From a checkpoint of a small masked spectrogram model.
Data: trained on short made-up English sentences, spoken by a formant synthesiser in many voices, 19.4 epochs.
Rows from block 25, named by matrix and row number. Rows with one number belong to one channel. Each number is 128 + 24 x the weight over its row's rms, rounded and kept within 0 to 255. All counts start at 0. Numbers have three digits each. After the name is the row's rms in percent of the matrix's.
# conv1: bottleneck pointwise conv (model.blocks.27.conv1.weight, 160x504x1x1), inputs 303-403
# conv2: growth 3x3 conv (model.blocks.27.conv2.weight, 40x160x3x3, transposed), outputs 30-39, a 3x3 kernel for each
conv1.74 096:128133128128128152093128104128108128128128128128155159128121128128128121128158133177128128138128128128128195123128175128128128100128128128044146180128142116177128125152158175128145128128128168128128113091128128073139142110128070128128106168128110096128149128119125108138128128128128128057177144128128150
conv2.74 115:128128133122153093142166138128126127136104100140102128128128128128128153107171131147128128095128128128136128128128131109128128128116132148128128128128128164081129089105131181088128106128149114146128166113128099159128128155128111174128128128101128102128076043103128104128
conv1.75 100:116128100128128128152128128169111166156128128128128102128128128128128128128128128144128171128141128134144137128143128128128128128128161224084128128119128128128156090111128128063182110146128128128143173102171097094128128128122174128128128094094128106128128128128128128128128128115123112132215128130128128
conv2.75 092:128036076128059112128128177128123115139096188128141124128157130154128130128128146128128128128086128128169120184164128099128114146128112118128128128085073128097148169184128128173118128128128135101128080164130159146128128167128131128177149089136111128104128128128117109128
conv1.76 097:128121128133136128128128128084128116128128128128128105133128127128085149128128110128125128126128128152105128155128159128128146151141064128128159128128128090128144077128170105128128128128137110128128128128128128128110128128111153128133128128128128120151153133162128128128128128149128126087126161093100163
conv2.76 091:128128128128112102128128170128124128142150149128128123128186128128105143128128128134128121145159145128127128125128111128128152173128128109086128106156137117155163128162122128057114106103128114128128187149106128090128128136128128162169128158128134128151128141128113128114
conv1.77 107:138128128128128128095086128110128128091128079128128128128159096132128128166130128128128149128097128127109128105103128128128128092158124103129128162128130094128128156128147087128128128128128128144128159089128137088099128132128128129128136128128113128128128113056128128128145108128096162097128161161147128
conv2.77 094:128096128128128177128135128128099128163196177128142128132102128140160128128128128128109128128132128128121128138128128152139128128144128148151128128096128128155133128128128118128128113128115128128128128054112148128148128089128074120091128128100128128132128095128132128118
conv1.78 093:128156128128164099128142128128106128128165074128128128111128163149128181128128102128128148180164128147134117088128128113128128128173128107122128149106115116128128186156151128128128093128128128093128110157116128100184128101128128189107128128128150128128102128182128152162128093128128119128103079092067200
conv2.78 085:128164088128102217128066136128128092128144128128128128128128128128128130128090128128128128128058077128128176128124128120128094128128128145131116128151152128135128134128108096153128128164128128085128166125128148160128128118128128128088121071128128128127128067128128128128
conv1.79 108:128128090139128128128116128097155128107099104128159143129126128149141128154099086106118128128128128128128128128126128128128128093105128096103128128128111128148095163142128128099133128113128128133171110104145128128159128111128145128128128128128115128144100128153154128182134128132094128178128128128121130
conv2.79 101:128069128162156118147128122128128128120086128128128136091096128136113152128079110128128128128128128143070128119146128128078141101207128128128114113128100150128128128128128116121147128186128113109128089156128128146128118128113128056128112128113125212128128056128128062158
conv1.80 099:095128128128128128128116128111088128128138147128114128143128128128128169133128128101135128114128128163128128128128121128128128180128058128147132127128128123128164127165128128128113083115128131099116189128128105136144128128128154128151128128109162128128128128121150128149131128131128128128128128128128128
conv2.80 093:128128167128255176128066128128128128128160112128149128109105148128055128128130128128128128128064109132090128124146152100157148103128132128128128126255168128144082130128128110128128139128103128128128042128128128142128124128128128128084097128098117099128128119103128128128
conv1.81 102:121099096102128128146128128128162160155169128080128128128159139128083161183128091128114100128163188148128160146140114134128062128128153134105128128093195152128089109128176128128128128128145078131128124152103128156128128128128171119180128128154116152099128128192094128094128106141171075095128090079128128
conv2.81 096:138189128138128087128171128128128128201159128128153136128128128128188128107128100128128150128177128081071128128122130128068064121098136170070147188083088170062128128128128128144128127128128150129128121128128121128128105128166128074137128128128137077108128110145118128119
conv1.82 097:128146146128114128128129128153149128144116106086128128128128172096128227128135122103128128128140094128086103128160128113154128130128128128106128143128128128179069141128154128108137148128128128128159112128153107162128161086128080170128112164128128165128128147131154128128128128128063156128118128158128181
conv2.82 096:173111131115108152153107128128156122128107128111128128145128128114128149148182128138134128152128128097069113128128128128171128102128138159128128132083128128128096150128148142068157108049092128128128128097151146157128128128128128152128147064128128157106142128128109128106
conv1.83 108:161128128128128128149128084128128143128140118128128128128128128121128128128200171128080128128128128128128128089089105128178130159128128144128128173192128128128128128166128128095102128139109101135128128071128128128128128150121141128128108128132128118081112164137128128128128128151128151128128128127148145
conv2.83 113:108126098128128128128186081128141128128140128128066105145128128128154128128111126107151128128069128123128111128071122090189128110222128108128128116109125128104128152128128151128128110136121128180128154128123085143128128128128128128128128128128128161128123129154109081137
conv1.84 112:151156152129082128128118082128097128128151128128128128127128136160128128128128128135128128180128140128139082106128127141128128128128077128101128128128167139128128154090128128128128128128103130152128090128128128128100128128128109071142128128128128092093128128128128144128128128128118085095128128112144128
conv2.84 102:133157097110133127134098144128123157128082149128128139128128097128128128128162144128128128126128105153128128128175178092128113128128143133048064195110128131128128118089128138143117128128128120128153128100128128106128128128128115149162128128100102148062128066109128083128
conv1.85 099:091092094131176169093128093128128104128147128162128124124128128103179114096103128161128128142128104128155128128086153170127099101162128128128128125128128147103119085128173128128128115155153079168137121128128150128148162167107128164128125128184093097128081104109128128092159128106175095094128088128128128
conv2.85 091:128128144138154129128139128128032128138118128128128128120128128085123131128103128128112132128139128167128128122163128148120128081128128132172128134089128128133118128102128128128128128177103126128128128172128138144128128189151128095128166094128136155128128128128156107128
conv1.86 106:128128128169066147128128128198146128082120156128128115148128128128097113128128128124128112128187136128128143117128175128128085128192124198128096154103128128128077128109130128097128101145128145128182128093142147128128137080128078128090128173128128128087165128174128137128128109123128128128181128071111128
conv2.86 097:128182113128137197128149128128088117161190146128128128128109128139129136118128128133092128161152128128072128121100132128132161094093078128128144128114055128087172152159128085000090128128128128128120128128128128128128128128128128128089128139128128128128128158128128106128
conv1.87 104:068100128109128128105114128128128164112068128155128124168128128144128137128122128128116081127128132128128119128128128119140128128128128128128128128141105102128128112128128173126128128159128128113128189094128162128169128128128128118128128105161128128128151128101174129128168128090128128073110186153128128
conv2.87 149:128120139128096128120136142128128128128128128128177121108102112147155107108062128128096128128154154128101128128128120151169135156128128108082128100167128113088128128128137088128128128128128132128128157128128149128128138111128128169128128150129176165128101134152146128156
conv1.88 100:182128161128125083128125128104128167128128128128128128105128099096147128128115128174153114133144105111128128128128155105098128135173128130144128202128128090128183128128128087128128128083128128155128128137128052116128128128128105142124134128142182183128128128070123128156128128128128170124177110128108128
conv2.88 090:102128128128128128120088128128128128128145128135128128128083159128135127122128114098122105128128134128128128155163067151128114128167128128128093103102128128128128128082087128085128120085128128128127128071128151153121128128128128100128140174096158121128111206128156128128
conv1.89 103:091130128200128128128150128128128157131128128128128128101128168128149128128128151128128128128165128128128154128128095128114128128119151128083103128046128128128128128128128114099098157128078127175113128159128169137113128163215103128128147128128137086204128176092131080171132197105141128128128128096128137
conv2.89 093:128139075128075128128128128140085128128128162155093128128105128128109128112098128122128128128124128125127110128144143128164182216145057133115148128178128085142166107167129118128128128116128095128128074153091091158128128135128169114056112102128128159128128128119128160130
conv1.90 099:128142111128128075128128128158128100126128090128123179128128119092128091165144128145118128171128154140128086128128128128088128128128128169128128128128128149128128138128098163128128103087128132170128128199132128128128140128141120128128124095080107128128128197195128128128141128128128118186122128214128128
conv2.90 105:128128131146056156128152118160161128135128151128128128128128147128102167128093124128128128185142128128122128131101117128162168128128128128139134128128123136112128128128128128087128106133115099117129081128128117128128128128133128128143128128128128000101122074080111101128
conv1.91 090:047072171128128128128155152110155131141217176121128128128128128128128128128128135128128128128117126132179128128128128128128128128155151185178172128128158147121128128150128188128132100128128135152157128106128128128128123111128100144128128119128128128138143128176151128128134128128096128030128128127090106
conv2.91 108:128120143128126124127128094128095122117155128128128128128154108123061119128128145128128128149155128128128128128155128128184146105128128128182136143140126123178165137128128105097100125230128122108126152074128128128128128128162149072128091142128109108114151235170128128128
conv1.92 081:128189128128152076128128128128128098128128078128128128143128128143128115186128128128128148128194149128128128172128128128087128128075132128121128128128118128195128102128128098128109123128128078091128181128154078128128088128155135128196128128145136128137128115089093128184126090177152128128076128128166161
conv2.92 080:128107193128054128144128189097128128042092117128128128128141128128064123158128128115128107078075128128167152128096111128145128128128099128128115128155128162128136128150128179173087128104128161111128099187128117128137112128128128128165128128149128158107128128128117128149
conv1.93 087:093123128128156126128112156112128128128154128114127177102109128122128139128128162128097128129128128146128128082128128128128146128128108128085128128128146128160128128128127148128130106128148128116207151128128173162128128075089153128106128128137147149128176128128168143113128128128061164188130128169128128
conv2.93 090:128081073099199042196086128175087142128128128128128180128181128158124128128128116115138128117120137152128128138128128181128128093132128143099160128083128128130128132128089134128128128151128161128128148094128161147128058128162144187128117128128098036137096161128095170128
conv1.94 120:091154147128128128169097110172117128153116128128119138099128128128126128128120128128151103145156167128151128156128128189184210109088137134128128132128128128119128128128152057128128102123128137138128128129163109128139128128128128128128163163112079128185128142128153128128128075135133128128164141102142128
conv2.94 124:128128128170096165128166100140153136077102177129099128127119152103160128128128128128128128160099127113128128128113096132127128128160128149118136114107210128128128128128128067126158128174128128128123026151200121179128128128117128128158128128128128128124128080138128128106
conv1.95 106:128118128128128094128093153128129128128133067162128128128097128128124128128128139128082128128152128156128128128164128082102128164063128128135119112128128128128138128128177128111120101090106115128080118162128128128128128120128138086128128128128107173128089174128118098115133138107128066116128128128128133
conv2.95 100:128128128128059172128128128128141097150111128128128114128128128131091128119128128128137141128093090151061095152128128128103128128155128096161128150061145098111077128116096125221147128074096128070128147070115152128128140128128145084128117133128128128128128165128128088128
conv1.96 095:159128128128128116128139128169160108128128128106128128153128128128156128105128128128128128128211149129128128172075128128120171091128128174160128109128128128128128128128128128088128064150150128137086167128128128128142159128141128056128128128128128128143128128148087147110128040149190103128128128090178128
conv2.96 100:128165124128146112102128164144137128166192161135128128128128128076130105165128128128128128128170183147127128098128128126163128128128130128158108179108071163120200113128115208185138104128141154122128128170128133160109128128124086151218128128128093091096153185137107084128
conv1.97 107:055161171128128128128161128128117128142128203128128128154116164153136128119152128128118128192128128128146160142149128181128128095128168128178108129128153128128128128128128163128179126091163128128168113115128093088128128162128119116128128116128090128128128128181128137128128081128103128153128128161128128
conv2.97 097:137103136128095128128090143154128095128128128128152134128128113143128128134128143110150128128185128113102128131111128128088128149128128133148128128068139107161098128123128064004084148112140135128128106128128128128128128121128128137128128128127128092098128066145128145128
conv1.98 112:128128128121159128104128133089107128128128128128128128117129118128128128154128137127128145128128141128128147167128128098160105112128109125152128152100163128088140139143196128128127128064128128127145164128128107128112128128128128128143128085109128027128128128054140130149128128216128099128128128118094180
conv2.98 096:104111128175116128108128139142128128128104128141142118135128128128173128128128128128087148156174091128142128128087128128063128128142125128167128128093197128128128178128128122101156128168128128128143141067128094133168128148128118094129128161163098088096128156128136111128
conv1.99 115:128128135130136140100128128128161111153088128143148128113154128128147093128128128128128170128128134128148128128161133102103128128061128080157128162128128128128128128094111108128128128161135128147068110092128128128145128161148111128128128119075128000085128155179128155128128128128154142102091087128128111
conv2.99 116:128152151128108128128138188110149105130106128128128146128113128128133128134128128128128128179128128106104135118136128148128163128128105128102104142128126128128107128116128128179128128128121128128128099119148128146131104144123128128093128103100128128128128133135128107128
conv1.100 094:128128128128136099128110128102186128128146115177128161155128160128128128138128108128093078128128088120126128142103128128128128128128181128128129128148128159102154078128136132128119162128062068096128128160155090128128128122160085163167128128122125128086128128128073128161128128149128155128128128109071128
conv2.100 095:088184133128091176128060128114128104128144128122108126128128128128191128128154128128146161109128103161152183128105128133155128128128128128128128081113160128037128112128128101049128128061091132128128128102128095096154128128123128128164128128128137098132128118127128128128
conv1.101 089:139141090136147105159128128113128128083128128105153116128093128159128128128128128128128128123107128128151128104128070079128128128111128187128128128080139108128128128128128128128128149092128128128118184111111128128128088128128095128128128128128128087128098128102139128128092140128128128139128082118114128
conv2.101 091:152190128087119142128088127128128128128063128128128128128098157126128128128085128128175128105172111101074128120128128128098128128120128128089128128047177128114128128067128128089102107128128128173128201107128128128128128128119128159102137128128128128128128075128128128115
conv1.102 086:128128114128128093128128093143149128088115108128110135128108128166111128128128128128128128128153128128128143128146167096109178128081161128128128128128088128150110128169119128155122168128128128128169145128128129128128047086146128156128128128085126128152128128041128119139128128128140162128128134128128128
conv2.102 087:174128073111128128119177128128128128128043128126163118129074136128099128128128128128133128128082128128191128128107128128149182128169128158128128145059040128178148128060178138111065152169149128113128084137128139149128128177114128117128126102128128128128128128128128128120
conv1.103 105:212061113145128128111128128121128128092204093128128130128157128128167100175128174128136128128128128100128128128128092128128128104128157202128128128128128128147128151128128156128131128099069107128128158128128153089173128129128104162128128096128128098128036198081148125155128123128128166128080085128128128
conv2.103 105:128128128128091128113163136128128138160128128128128113128128128119198111128153102128128135128070102128096128128144128138128138101146089119112142128128104128124104156074128162128128125161128128128128128041128156128128128103128128128138128128128118092128108128128151102122
conv1.104 122:142128089104128128128093128115128135128107128128133128128130128130143138116151115105173091128128113128128128150128181128120156105128128128133141078128112128128108128117092090128128220128085128128180065128140148121089177159128110128144128046128128062128128167131147126169118128128088137128117128174122128
conv2.104 117:128132128125128126128242128127081154128182128146106128100128128133094128128128128128112139128105128128073135128128128128139093128201100128104128139121161136128089117097128085082154128128108102140128103174128174128128128128100128128128136139128128128128128128128128115128
conv1.105 112:128128140128122161140080153111093117165116128128128128128128076128103139133128128128128128137128144128170102111128128128085128128140128102128128128134128128140186132128106171128093093128128128128128113128128128091124134128128128162128128156128128128128138121160128128128176108167128097115193128125090111
conv2.105 100:143144128128128128128077096128128128128132136133128119128164135128166128128128149124128150128128128128143114128128128128126128128176156128184123128149128133198109128215128136128143128128128125128128128141128128109130128128174126128157128104153128137128128128128128128128
conv1.106 109:128128128128176128128128128128128128128128128134128128093128143128128126143128134128128128128128128152094128116128142128174116105128128175128128128100128128128128116163128164115110069128236097128111063080128160128096078128128128128128128060085111128128118133113128165109128107128097074087068128128110098
conv2.106 104:128115163128199128132109128107114128137128091128095127128128128128147128121128128120113155128128090128128116128066111144195128128240106128128140080061087128128159128097120128223128128153117121127110128128099128102128128128158128138128128128109114168128139115128128069128
conv1.107 090:128171128128091105128128109128148103146128128128078096128105159128152092128128082128128128113085111128093061183128081128128156128124162102142128128111128128138096129116128128128128124151127128128128162128120164128136176082128143151097128128128159077128128128064128055128125105128094137095118128128124137
conv2.107 099:128221136128160161128061076135185144114055094116115128157175128111128128128128108117137128107128128128144128131062102066128078128128128137123120128165141153128128096128118160142187097128128172129155219103128128128128102084131157128110114062128128128128136128128116154121
conv1.108 109:128128128123160085128128151128139116128138132177103128128128076128128128128105128128128128152128128128093161128128104128096128128128109128181131128128161128102128128140122136161128089111128128121133166116155162128171128128128052128128111147158128128140128172135128093177107128128110128097091128128117128
conv2.108 090:103162118175128164116132092070064096128128128121128128128128128151128154128117128128150128086078109100128121128108118128153116115128129131115149128207178124187128128128128128154128128110116128128128120151130128128128128154128128128108094130128128215137128128128137074126
conv1.109 105:101153144128142132113118128128163128128196128128174121128128158114169128128128115139127128152128128128128156142128128128139166128128170128038106128148128128152108126128101128095141145112128128128152128082128128112186085128128128128171128140128090159145160128080153128154108128103116128128151175102118157
conv2.109 114:128162129128128094128128128132171135128113128128121128128156143118080101128179128128128128128122140140128128128128128156128173130128128100158111129097085128128093128128140054019098120137117128128131092128128154111134128112107128121128128128128070058103128082128157128128
conv1.110 096:128096121077128142128146128128092160128104101128092128150128142128142128149128128128128150128076128128141114104153128128128207128162128152098155131138147128128128128104089112117149128158128128149118128128128120128128141128149169128115128128128148128128150095111106159128128128128128113128128103128102149
conv2.110 094:128150120128128123178136124128128128128207128128128152128128128128146121141077128128151128128128129128128172128094112099232128128128149128128136120128128168163128128128128128128128128159128128128128107128128202128141119131128128166128128128128128128117128138128144131106
conv1.111 112:168128129097117112128119070133128118150143135128128128128080163148067120095128126128128128128128120087128128094127128133128128128123156128095103160128103086128128142128128141128110193128147083128128178128125090116128128120128184128128128128068128142128128128176128156128104153122128117106128076127090150
conv2.111 110:128202128158146128124081128164162128098071128159128136128157138122128128125147129114112128131174128128128118128171120139056128128083128128185128128150133109123105139209128149217142128147128183128127171145128087128128116128135098048101143128105142128101117137128126144128
conv1.112 101:128114109128155160128128141092135080128109130128128128135071128128078131164149120128140116128146128130124128100160167087111128128106154092139128158128128147128128169128136160128128128109128128128128128128128128143191128128128128138148092131121128126103128128161099175101082128149116174113099124128093128
conv2.112 082:128128128128128128128126128093039128140128128128128128128128128128128128128100128125143111128246128105074128128190128128192148128164118128128161128182128128153118128128115110128128128110128128128128128128162165151128170157128124059128128128128128128128128128128128138128
conv1.113 114:109128128128128128128128128127128088128116108128128103146090163128189100083112128116135147128128128127128128128128128141119144140143128128148116149128129134080084128128150128151061095106159145128128128141128128128143128105128128128149128128128128094088128134128103169116128128148107128128128158128128128
conv2.113 096:128094111128128128128255128128128144082128128128093128128128128128091128128177135114061129123192131113051128110170114128104128128128123165104128128156128140088123128128102085068100128000128128131128072151114142149128126128141128128128134068127128107129128114108128128128
conv1.114 109:147180128105128128128163128090152128128048128128128092120128128155128128078176099156095112128128128128128099128090128128128128128126128128161128092128128170127128128144147165108128141128128092115181128128128197094105156128128128097128128128074108128128145148158128115152128148083068128128093128128128128
conv2.114 097:128150128148000128143102147128128128128144103128171128128128128139128150145098128146128128128128151120128128164193124128049128130074131128139128144158183128128128150179128093163121129162128128124128128128128128119128128124128128120131128176128093128127136139128112128114
conv1.115 086:118128128125128162128158158128156128128190064128128104132128128093128106085128184128162105154088114128157128128144128128128128132128128079044128094126128175105083105128128128130128149128128128154196146128127128101128128132128128205128128128128101092093128128079128186158128128191128128110128128171143176
conv2.115 086:142054128128128073128128128128117134098017067128128128128069122128112128128152128130128117103169128145153141119162128178170107128128128128125084102117133128175127128128128128063128146128128147128119128145152079109128161209128173146128128168128128113128172177088128183151
conv1.116 089:168151128150104139133128101128128096128099165128128128128128128145106093128128132149128134098087117128128128091160132105128102128128101073128128128169128100128104128093157128104155128128171128159057165128144128128128128162085207093147128132128130128128089137151149110128128128103128128160156128141128083
conv2.116 107:128128128142128131128163124128142147128084107104128121128080128132012128128128128159122128128052136156099128128128128100096091128128130128128128093112142128171128166128128119106128095168094128128128132121128151107116149095128128128128135128128072049134128128128128127119
conv1.117 092:087074137128128128132146119071128128128151092136136138144128128128136135128132128130128128177128128130128075128128128128128128128128118128128117149182128078128128173128158128111152113123128168128113128128111087128128097146128159128128128130077128128128131128106128100124128163133128128128128145128128128
conv2.117 094:128128103128173103128182106115128119128069128135128128128165128128107128144128119168116128128128128128128116088156157128128140097107128140128150128128129128178122114079128112168131190179128105104128128153128128113128128123114160128102128128128128154107095122128128128128
conv1.118 103:128139119128085128128128128093128128128123084074128128128128136128128066128128128104128096128167075130128122159109112094111122195140128128128128128128097110128158128136183180128128092128128153112128084118128128128128112159128086128128086113143128083120115114107128128162121077108163128128065160128128128
conv2.118 103:124128128147108166128192128128093152128128149128128128128128133163156060128128145128116134154154100128090077133164141142161096128038128128128128128128086174128120128100126117128128128173136106154145118128128171128104138190123169153128128076128128066135128128098104128114
conv1.119 096:128128128130086114128128104147128128140151128147072104110167164049128128128128128096128128111110129128145128128147128159121151128128079128128128128128167128128166128114128105112133112157128128141119128128075205147128082186198128076128128171128227128128128091128076138128130191186128128178172135131128128
conv2.119 097:128106128151128101179128128120101151112098128138128108143124128138181128116128128116128128128094110128185128096086128077128115128097102122109154087099116105180176128128128128128138128166128105128128128128128128130147128123078128183128128102126128033155128128128102128156
conv1.120 093:128136158128065128128128128128128173128128128129108107125128128114162069155128128128128117128136128128128128128128110118128128128128125185128146128128128098128099102121106128128103080141128054128128141128137141128180128128166159128157128137176128215128229128087150128128118107196128093128128128095128128
conv2.120 100:128111128128002067128111128134109128113178128128146128128128128128164130128128125128128147152058128098067166128107128136125128128128128128128143122106128128128128128128121070054097084091128116128128128084128138128132128128128128128109166128128153128100138137143128128128
conv1.121 087:150108104128128128128128144128128128128128079090128128128128128128147128128128128102123128122128128154128128128128128128128128098118128128128128128117128144145128103151128128100110128128128128128128082150128110126128128128128108151121128128128128128130128144128128128165128128128144128128165091099128092
conv2.121 102:128145138128150173128128137110128128108128093128128128151153140114073128128128128127128126095128114122110128109128117148174128128160122112128144143166174128128123128128146135128128126128128128128128165126103128128128113118158128187128128114126128128128128128128128165128
conv1.122 086:128181128099128128128103140128128155128137095108084128128155128128128128128128141102128128128128128128128175128128128128110128172128128128128088128128128128136142128132120128128125128122128120128095128128128128128128128120112103124128128128087120128128172128160128128137148114128128123128128128089118128
conv2.122 091:128156128129115128128135130146167128128109128127128128128131128128128128128128085128128120128113128128156170128144171121146076128116105128128095148128128128165092118128128128116128128116128126159153085128128128128109128128128128128128137128128106112112128128122128128128
conv1.123 101:128128128110128128097128128104109155114181152128128160128128128128153137128128128128101077128128128132128128170128128108155108090166178128128158128128128075157103128078128128114211128172128091131128154128187117128128133128104080128170162111150072111076128120161145128132115097128128128128144174123128163
conv2.123 092:128084129152157128079090128128105102177207156109128128128128128128143128119182143128155128128128181128036105132128128128202116128080088128155137128210167121128128108128128128101102136128117128128128128136131169128133128128128128134128128075128128128128119097128128128137
conv1.124 109:128128160162149128114128083126128135129091092128128151128128128128128118138128128135128089128128128128128128148134147076098122110166165121128128128128102128128172128128128151110165220180128128128100125128128118128157128196128106144151160128128128128128128128128125176135099128143128162108128163128157128
conv2.124 113:157180121128157128109128144128128125128115136132128128128128128128124128128045183128160128128128146128029083160075149128128128128182099128116128128119128128116171075066154123128107156183106121128105170128128128128123176128128128128128128141164128178109123142128103044128
conv1.125 095:128128128128113083128128171128126144092154128095176128168128128128128180122128128128128128128128128121060128128143088115128167144171128140128123123128128192161128128153128128120165118128088161136165189128128128165152082099128092128114077152128128037136128128117128128115220139128128128193100083159128128
conv2.125 099:088094093139128128128082128076128128128128128139128128128087118093128137128081110147128128128103128147204146128187135152128128137132163087118128141174128128128128095133128108128128128158157109128128168141128158128149147128128145162128140074128128170116121128121128128147
conv1.126 105:128073128128128128147128119066096128128128128122128128111111128099120128089128128128128097096126137128128128128128128128128131160128179151128128090171128163077172146143128128128083123128128128128154141147128120148118128128128106128107128137128191128083163154128061135128123144149097128053075095134128083
conv2.126 092:128128128128211128128145128128094128121219131128109147128136128128128129111128128157128128128064138087158166118078128133170122128128128152128148128128128128159119128109128128128128128114137095090128140111128128128095147124128128207094118128119128128128128084128128144128
conv1.127 111:109128148128128128102140128128128128151094128128128128141128128128128064128113092164128128128098159134128128165128155128128080128116115089128121128070128136067092128144107187128076155128147118128128128100099170074101161155117128119128101128128134096128114157142063128098128149077128128104158102128128154
conv2.127 105:128076087103143030095114128128128128128119111117128116128128119139065128128128128171102128125197128128150121128128128165136112128178128128142128109128112128128128120128145153112137128118128128116128155128128083128128128128107128234128128128128154128095128142146120134136
conv1.128 085:128128178107133218128147128169128128128128128116146128111128112139128128128128142128128128138128128112128128128128141189128025152128128128128132152139125128128128158139128128128128136128116128128126128141109128136128128128128128100099128110059128128117122128172128109080128159128128128128120142128128107
conv2.128 083:128128110128048155128128182128129095128122115128128134128129128139190128128128150128168128128128128132095128106151128128071099128128154128128115128128128107103105128114128128066128128128128142165128128128128128128126128128158113090128128128138128096128128117128128172128
conv1.129 100:166166079128079128114128126128128128128111128090121128177128128128128146099157128127128128154120128085160121128114159057152123128150128128108168111122128128140114079139135146133128170075143118128184139098128128125128117128128128128128170162107048188128128128128128128128128149128128115128160080121128155
conv2.129 091:128038135128110128135047128127128128095081101128128128128136128128128128128071128128134128128154107102162128170071128145078124130128179128162128128128128110128128128153128128128128158200156128130128139121148128128106170131145128135139057128128128073128128092108128128133
conv1.130 109:128128128128135128128128079106157124128128128128128128128090128128083096157128128138088130128161141128128128128128128116128156128162172044128064189099170099128128177153128193128100128091148128142175108130123150124128128128128128115162128128128128156128158063111091128151186128128163114128170128177107128
conv2.130 109:128166128128138159146128083105091124128136128128141128128110128128128128128122128128139128091025105128169128113158128145128106128169128128098121141128176128128145128128128128083128129161128128128128184146128147151128128128128153174128134128152128128136124115128128128128
conv1.131 099:128126127171128128116115200091106159102128128128183128110128128128062128128100128157128195128128128105128126093158128128139176157128128140128128128128152141128128122156128116128128170111128128128167124128128136119128128128115128128128128128163152128128128150113128128103128113128128128152128136103128128
conv2.131 105:128166128160067081162037100128165128128148128116159128128137128154115097159150128115149128176147128128128128148121128138185128128136097183128134072128120113128128168128128145158124136128128152172128013158173128128134128068128128128095128128136128126128128102128122112128
conv1.132 112:076182150128128138126128142128128088119122097129137112146141128128128128128125171144128128128128121128128173128128128128128183133142128128113146106128172128128101143145114146103128083128128114128141174098128128102128128128162128128178128128128115128088128154128128146069128120117095150128155170128105162
conv2.132 106:128128128092128085128128128128128128128128128128109121155176126128098157108070128121128128128107128128172142128128128128150128128194065066182128163166136170110128114128107131128150154128128128166128181149128128128125128083122083112128128144158128226128146101128134128128
conv1.133 111:152154115153108101133128128151128084119173134127128177153088128128091128128128135117151128128128128128128126118089128090109104128128152128085128128088128128128165128096128128107128128111119133128128128128119145128113162139128127185128083157112129128142182162128163128142161128128059128104128108128188128
conv2.133 108:128164128128063128142128109128170107101098128128128157128163111128084147128128138128140128128115128128128128128128088063104123128083116092128146120134128128099111128144128192208128128161132102172128181128117111128128194088162076128089150113128128222128141101105128128145
conv1.134 105:128128142128133179128107175172100128128128128131174181128140118128128128139126128128128212154128107128110128130138128128119128093128197101114128128128107128094128128128128096119107128109145179128122128128128134128153149092140128123128128147128170128128142164129107194153128128128128128111129091128143128
conv2.134 113:124128137099128128128200128144128128128115130127104128128128128170164131128138128115070128114128128128093128128128145128128128146128128140128144097128106119128128128209174079128128128119128128105128068186128130143128145179113141181133109163176128075128128113128136119128
conv1.135 115:128128137117143128086101128145193128128128128146128128112105128149107150085128128128111128128180107141108128125117133128128143173156107117128128084128104128128082128128109128128129117128201112106128122136151079128128153091128128128128128128128136128128128096128124113128128128128128128197103128159128142
conv2.135 102:132076128133076128115117162128128128108128128128133128128117128128171128128128128127192128113054142128085130128112128117099172128173128128110150136118128121103128106000128128121085128180128122116128128128128102128134128037103128128128128128090128128128128128128124128128
conv1.136 109:128128171128121128128135124128128128128099160139118117193128187112128144105097128128097143128128160090083128103128154128143128128119128128153098146128144120128087128128118102128159187128128128128116128128128146138128128103158128128128113170128128077092128116135110128094128128148128104145112128138128128
conv2.136 099:128195128128157128119128182128128136150127111128129128131128128128136160128128128188128128128102157117128128107117152121128165128141071128128117098145128128143130043128149160164108128128128139128118166153128149128128140128128161080168154141089138188128146128128128149126
conv1.137 092:131128128128106128163128187157128148112162128128104128117128211128128092128176128098087170128128100128128160128128128128129128128128126103160125128128128128099128167090172128097161100128128128128148121128145083128104075143128128128128128079128128128162151128088131128113128165128132170128170166128187128
conv2.137 084:128181080128084128128116128085128109084101120135153128128128128115128128128128128128126128074128128128145128128128128128125128158074160101090128128128128128161133128128128078045128128178128181128105151111128128181117107128128164073155128128128110128128128088135128156129
conv1.138 083:154128128128128128128172128129128128128128128128156128128101157128146128158178140102128113139127128177128171128167128182101128132158128128128171128128128106128128128128128103113108109128128128128128128182133105145150128168128128169128155128180128128128128128128114128128137128128124128128128128128128151
conv2.138 095:128029128121189118154168127120094116080128128147145128124090128128066128136149147128150143128104128128161128128138140177124134128142108128128128154063100128128128128128155128128128127128109128162128050175128128112128128150122128155128128128128110128111128160128131164104
conv1.139 084:118163128128135102128053122128213098128124183128152085128101076144128128151105146112128128128106158184110128128128128139084128128114128104078128130128110128128099095167075149128128128128128085202128164101114162140128128094128135128128128141128128128127154128170138121128128114128128128153175128128138140
conv2.139 097:128128120086109166147128123128128128157114128156128148128128105122076142128074140166113128142128128128154128128080128123128119128128128125193142195128128104032128123210128128128128128106128100101119082142128140128128128128153128137149128128121150218128112128097128090149
conv1.140 104:128128145160128128128128128175140151143185124128128113148128137128128151128128128128128128128111128080128130128112128128152128128090128128128094168128161128164128128140150128128157098040102128128187128108128091128128087114128138128143128154128072110128132128128093149128165128128109066092082128085086128
conv2.140 098:087220128128076100156128178128115128161128113111088128128128128128128128128149146099093128128191124121085128128128164092063128128081128128159113128109149128083083162207128128161128128109151168128128136104128130128128106129128128128128128136128115186116128128153128128128
conv1.141 101:078128160128147128128044110147154128128116154128128128132128112128143125128154128128128128146128128128070128128128126113137079194149129128128128128163089128128104078154136128118108110128128131131114145086128128128136128128128128127128145152137128087145121201128172072128105077128135158128128106128172124
conv2.141 108:128120175135167124128178128128128128128107128146128146128144150164175128157128128128145128128108128112084125128238128169162089111168166128175116128128153128128141128149092128194128149171173128128128153091128108128128128128128137206128128128132128255173128129128134154131
conv1.142 093:128128128128128128128136128134128128114128128128205128140079125128064148128138102148128128107128128128134140092130128128183128090128128128128139138065147113131128112092117128142128128128128156124112128149128128128168155137136122184128122145133151128128170128074128150161128134152128128139128128128149152
conv2.142 080:128146125120128138128088128128187107128100175128198128129096128162071128113128128128121128155099128128136128128128060128128186128091100102128167128128068164128128105128145171101128128104126168128116198084128147110122128173128128099096146076120147098128110126128128128103